python train.py --encoder_norm="layernorm" --init="xavier_uniform" --max_precond_dim=1536 --decay_fraction=0.4
Rows from block 3 of the encoder of a small image VQ-VAE, named by matrix and row number. Rows with one number belong to one channel. Each number is 128 + 24 x the weight over its row's rms, rounded and kept within 0 to 255. All counts start at 0.
After each channel's rows are labels from the 100 images, of 14848, where the channel reaches its highest value: "colour at peak" is the nearest of a few named colours to the mean colour under the peak; "responds to" is what is common among them. Only what is clearly more common there than usual is listed. The data: gratings and oriented noise at many angles and scales.
# convs0: expand 5x5 conv (encoder.blocks.3.convs.0.weight, 192x48x5x5, each kernel summed), inputs 0-47
# convs1: project pointwise conv (encoder.blocks.3.convs.1.weight, 48x192x1x1, transposed), outputs 0-47

convs0.157 [ 88 117 113 140 125 118 141 111  79 124 123 137 107 139 137  68 169 138 145 132 132 127  92 153 115 161 112 139  94 139 129 164 100 112 122 135 125 153 151 174  99 153 162 116 108 128 104 173]
convs1.157 [123 129 105 139  87 138  80 134 142  96 137 128 110 158  97 130  67 133 173 129 142  87 133 143 149 122  91 104 155 116 158 111 128 120 118 116 131 112 110 155 141 109  73 156 104 124 149 127]
colour at peak: black; brown
responds to: medium; dashes; stripes at 105 degrees

convs0.26 [126 138  99  99 136 141 127  96 109 126 105 114 126 168 159 122 180 114 128 140 138 135 111 141 120 167 146  88  97 125 155 157 106  70 161 108 139 140 139 148 135 102 117 147 153 118  84 163]
convs1.26 [ 79 118 104 134 153 118 120 121 123 143 165 120 136  50 108  92 131 120 122 124 135 119 158 134 136 154 123 106 127 105 148 148 134 125 134 157 166  91 121 173 146 119 129 179 120  92 133 143]
colour at peak: black
responds to: dashes; stripes at 0 degrees; stripes at 165 degrees

convs0.174 [101 126 115 115 134 132 141  95  91 140 141 156 129 129 124  89 152 146 151 134 130 127  81 176 105 142 145 115 114 110 148 192 103  84 139 173 147 128 131 123 106 148  95 133 141 119  94 154]
convs1.174 [116 134 126  78 130 163 119 131  71 122 103 124 125 172 172 148 131 106 102  80 161 130 116 122 142 127  84 138 102 106 169 131 118 157 136 118 131 139 112 124 111 114 139 123 112  96 156  92]
colour at peak: cyan
responds to: coloured; square grating; scale: fine; stripes at 150 degrees

convs0.61 [129 121 159 170 130 104 139 112 103  91 100 106 151 174 142 129 125 148 157 101  92 117 113  92 155  88 128 133 138 148 150 102 149 148  99 117  82 140 140 167 120 123 159 162 138 128 140 101]
convs1.61 [110 120 138 144 108 123 111 148 195 119  69 112 137 168 166 130 151 133 150 126 143 148 142 174 140 141 143 144 135 154 118 107 133 123 119 149  67 103 123 140 133 123 124 171 145 102 128 144]
colour at peak: pink; white
responds to: dashes

convs0.96 [170 166 105 105 120 132 106 137 149 138 122 140  97 116 103 149 126 129 139 101  85 145 130 111  90 130 115 153 161 127 164 127 131 138 134 116 138  90  81  86 179 148 124 131 147 125 179 129]
convs1.96 [112 156 115 139  96 119  88 125 147 102 171 108 129 119 119 123 118 120 154 112 134  92 141  85 124 119 123 150 135 106 119 107 153 112 116 137 212  80 135 163 130 159 111  99 125 139 121 123]
colour at peak: black; brown
responds to: very fine; dashes; stripes at 15 degrees

convs0.69 [ 97  89 100 142 178 109 134 114  99 135 156 137 104  74 115 110 159 155 105 123 141 129 168 163 133 131 130 141  83 127  95 138 115 122 143 144 133 150 141 114  77 143 126 125 147 122 134 173]
convs1.69 [108 130 122 130 115 122 100 117 138 104  75 112 127 156 117 110 125 125 113 128 123 165 120 227 127 120 135 158 117 114 116 114 105 122 124 130  87 112 130 159 121  98 117 101 123  75 125 130]
colour at peak: pink; orange
responds to: coloured; dashes; square grating

convs0.108 [111 132 117 136  54 164 139 112 128 130 102  99 173 170 149 104 154 126 135 122 142 119 131 133 134 139 109  79 108 141 121 162 151  80 150 125 146 132 156 119 101 123 139 141 116 130  80 125]
convs1.108 [120  86 120 150 113 135 104 126 125 101 141 151 116 127 115 113 115 121 155 110 138  59 130 127 119 121 111 111 134  57 143 124 135 131 123 134 152  46 140 152 141 148 112 156 118 142 143 128]
colour at peak: black
responds to: medium; dashes; stripes at 45 degrees

convs0.178 [145 101 134 120 127 143 103 150 151 107  94 149 148  77 154 121  76 111 140 169 153 108 101 135 112 109  71 182 136 131 103 164 124 144 148 136 132 131 141 111 112 155 151 128 117 137 143 112]
convs1.178 [111  94 133 136 116 111  86 109 115 130  70 122 120  85 128 128 127 108 127 121 122 161 130  76 123 126 129  94 125 198 125 113 131 113 124 122 180  71 122 121 120 120 144 110 123 113 120 127]
colour at peak: cyan
responds to: coloured; dashes

convs0.89 [133 156 124 103 140 117 105 124 134 170 121 100 105 155 115 178 123 121 132 149 110 151 143 197 126 157 158  70 118  98 143 149 104 123 154 127 141 109 107 103 121 127 121 114 139 129  81 142]
convs1.89 [132  55 131 130 133 139 110 137 120 148 165 111 131 138 128 117 127 118 126 147 144 144 124  76 121 127 145 116 148  84 128 130 105 136 135 121  70 137 135 185 129  86 135 179 135  96 121 120]
colour at peak: black; brown
responds to: dashes

convs0.8 [179 142 108 124 139 136 129 138 142 140 152 151  61 151  88 141 161  89 144 119  91 140 106 172 102 137 120  96 145 118 171 137 111  95 125 133 139 120  99 100 132 146 112 128 139 107 140 149]
convs1.8 [113 180 124 123 121 113 125 123 120 107 142 106 115 111 119 132 123 117 136 119 123 169 129 118 127 121 135 154 122  86 121 116 139 127 124 128  53 206 114  72 122 102 122  94 130 154 118 127]
colour at peak: black
responds to: dashes

convs0.135 [126 155  91 107 119  99 175 145 127 173 152 113 119 135 116 137 144  84 135 112 124 107 133 132 101 176 160 141 117 126 127 112  86 156 146 167 135 115 116 108 172 116 107 122 101 105  87 143]
convs1.135 [134 131 147 130 105 128 111 128 115 173 119 127 133 157 118 147 133 115 127  84 129  92 135 108 124 147 110 132 139 165 129 129 170 130 127 122 194  76 120 120 135 206 135 113 127 160 144 119]
colour at peak: brown; purple
responds to: coloured; dashes

convs0.131 [102 153 137 105 135  91 147 160 130 158 116  98 136 118 145 127 124  71 179 134 128 120  72 113  96 150 138 156 154 121 111 152 110 160 136 140 133 114 110 125 148 164 165 119  94 141 109 110]
convs1.131 [136 131 142 126 131 126 121 131  96 158  68 124 139 119 127 151 140 145 129 124 118 118 133 199 135 135 156  94 134  54 128 138 142 128 150 139 149 186 119 117 132 104 134 146 142 166 130 144]
colour at peak: purple
responds to: coloured

convs0.116 [169 116  85 145 128 130 106 121 118 149  84 140 133 156 144 102 129  89 112 137 138 139  92 150 132 127 151 119  98 129  97 137  96  86 184 126 123 156 149 171 147 128 129 120 162 121  87 130]
convs1.116 [118  94 102 139 117 137 156 115  84 120 106 147 131  97  98 124 136 110 140 110 140  88 126 184 102 140 155 110 133  74 109 147 146 131 139 121 160  78 154 162 122 148 115 153 116 161 138 118]
colour at peak: green
responds to: coloured; dashes; scale: very coarse; square grating

convs0.44 [ 80 167 141 125 110 108 157 143 139 135 134 124 156  92 141 133 106 138 179 111  92 112 108 104  98 152 111 140 139 115 136 165 122 136 107 169 124 107 101 140 155 165 140 148  75 139 106 115]
convs1.44 [130 151 148 171 138 131 138 141 101 142 100 147 133 147 143 131 130 140 148 139 153 121 143 205 125 156 179 133 135 121 165 127 178 152 122 142 133 177 165 112 150 134 135 157 139 141 121 142]
colour at peak: purple
responds to: coloured

convs0.9 [131 128 168 151 103 130 119 124 138 112 102  85 153 155 164 154 111 178 152 113 126 149 155  92 155 132 114  75 115 111 116  79 133 143 137  98 119 111 148 132  92 116 146 159 148 133 106 130]
convs1.9 [121 146 102  91  97 134 140 175 122 130 101 118  86 100 108 154 137 130 140  78 141 136 138 146 131 128 115 110  95  97 149  80 175  94 123 141 180 117 117 131 121 144 148 105 141 120 106 112]
colour at peak: brown
responds to: very fine; square grating; stripes at 15 degrees

convs0.107 [163  99  84 134 124 155 159  91  99 122 144 127 113 107 136 122 137 155  82 124 130 124 116 158 106 127 130 100 133 146 170 197 119 115 163 122 124 155 148 131 128 116 145  86 140 107  97 119]
convs1.107 [126 106 121 153 103 151 114 138 135 113 188 142 138 125 103 138 109 146 167 133 138  75 136 102 135 132 136 101 147 112 149 130 138 123 129 123 133  70 126 181 139 142 103 186 135 154 155 143]
colour at peak: black; brown
responds to: dashes; stripes at 165 degrees; stripes at 150 degrees

convs0.54 [156  85  94 135 154 117 115 113  94 101 143 146 117 115 143  74 122 131 101 134 121 123 140 132 103 146  85 149  96 142 121 127 112 130 118 146 109 148 171 158 109 164 154 114 163 129 184 130]
convs1.54 [133 102 148 113 150 110 144 127 139  97  72 106 104 168 157 149 140 123 114 153 149 107 136 119 141 140  90 135 145 188 127 144 161 147 136 127 112 108  95 125 139 153 137  65 106 126 135 105]
colour at peak: purple
responds to: coloured; dashes

convs0.68 [114 149 136 119  92 133 155  97 122 127 144  96 136 160 106 156 131 144 147  97  79 144 156 118 122 113 147  87 179 120 188 121 139  87 124 111 140 109 137 131 134 139 154 147  88 143 100 123]
convs1.68 [129 120 127 158 112 144 110 134 101 121 237 145 149 149 123 125 124 133 145 147 127 131 138  51 118 144 125 103 132 119 165 135 142 128 116 129 110 143 145 156 129 149 125 112 119 132 135 126]
colour at peak: brown
responds to: fine; stripes at 15 degrees; dashes

convs0.150 [138 102  96 123 103 181 103  83 106  94 129 145 119 152 134 105 136 162  89 126 115 153 153 153 156 135 119  95 110 147 140 139 119  73 137 122 147 148 149 164 104 109 101 137 154 134 143 147]
convs1.150 [129  96 139 156 140 138 140 140  87 158 185 135 141  92 143 145 134 139 145 140 129  51 148 169 133 140 128 108 133 180 154 139 142 132 141 142 163 112 148 140 142 115 136 120 142 156 131 151]
colour at peak: brown
responds to: square grating; very fine

convs0.20 [158 118  87  98 146 176 114 138 131 135 133 153 118  47 114 114 113 107 104 154 154 123 105 151 109 143 132 137 124 121 110 161 127 106 182 116 148 139 137 127 123 177 103 126 126 119 139 146]
convs1.20 [109 100 143 171 140 139 116 143 168 142  71 162 121 132 150 131 149 138 149 174 128 177 141 105 136 139 126  99 116 189 153 119 100 123 120 133 117 114 142 103 142 149 104 110 151 118 116 158]
colour at peak: cyan
responds to: coloured; dashes; stripes at 0 degrees

convs0.4 [106 131 102 131 172  65 138 116 114 124 153  91 127 166 127  95 160 118 146 151 116 151 146 127 103 163 125 118  92 138 112  95  97 147 112 135 135 122 154 162 126 127 164 115  86 147 123 156]
convs1.4 [131  77 127 124 111 129  99 118 123 140  94 131 132 170 144 142 120 141 124 115 132  81 138 110 128 152  84 107 145 184 140 133 185 108 119 126 144 119 116  72 126 140 126  79 112 130 141 117]
colour at peak: purple
responds to: coloured; dashes

convs0.156 [ 59 132 111 136 124 101 138 117 121 107 170 136 117 124 140 100 124 154 141 146  91 129 167 150 115 160 110 139 130 133 126 146 108 130  66 171 120 115 114 117 134 154 128 117  81 151 162 145]
convs1.156 [117 102 125 144 117 100 171 149  73 123 119  94 120 152 117 155 118 141 152 148 133  75 119 132 125 118 151  74 138 174 141 108 164 122 102 136 134 146 124  67 145 144 123 132 124 146 123 125]
colour at peak: purple
responds to: coloured; dashes

convs0.122 [ 79  98 157 165 148 123 129 168 130 114 122 153 166 109 119 142 100 119 132 131 134 108 136  91 173  71 116 162 123 141  94 127 149 138  93 132 104 143 144 161 111 105 123 130 125 124 166 113]
convs1.122 [117 151 109 124 117 118 137 128 180 107  51 116 116 135 130 119 122 124 139 109 132 179 119 144 124 128 120 213 127 144 103 115 108 116 116 137 124 135 118 153 122 109 115 133 122  76 123 120]
colour at peak: cyan
responds to: coloured; dashes

convs0.63 [103 118 110 136 152 107 108 160 128 130 115 137 102 111 134  96 115 106 142 192 152 124 111 164 119 131  86 165 139 116  77 142 104 124 107 145 129 129 124 144 103 133 177 130 107 176 151 105]
convs1.63 [156 129 137 170 102 146 119 141  97 128  83 150 158 103 130 143 152 142 124 107 132 178 139  83 125 145 136  94 151 202 165 148 131 138 131 117 157 114 146  99 129 113 133 147 147 129 139 132]
colour at peak: cyan; blue
responds to: coloured; dashes; square grating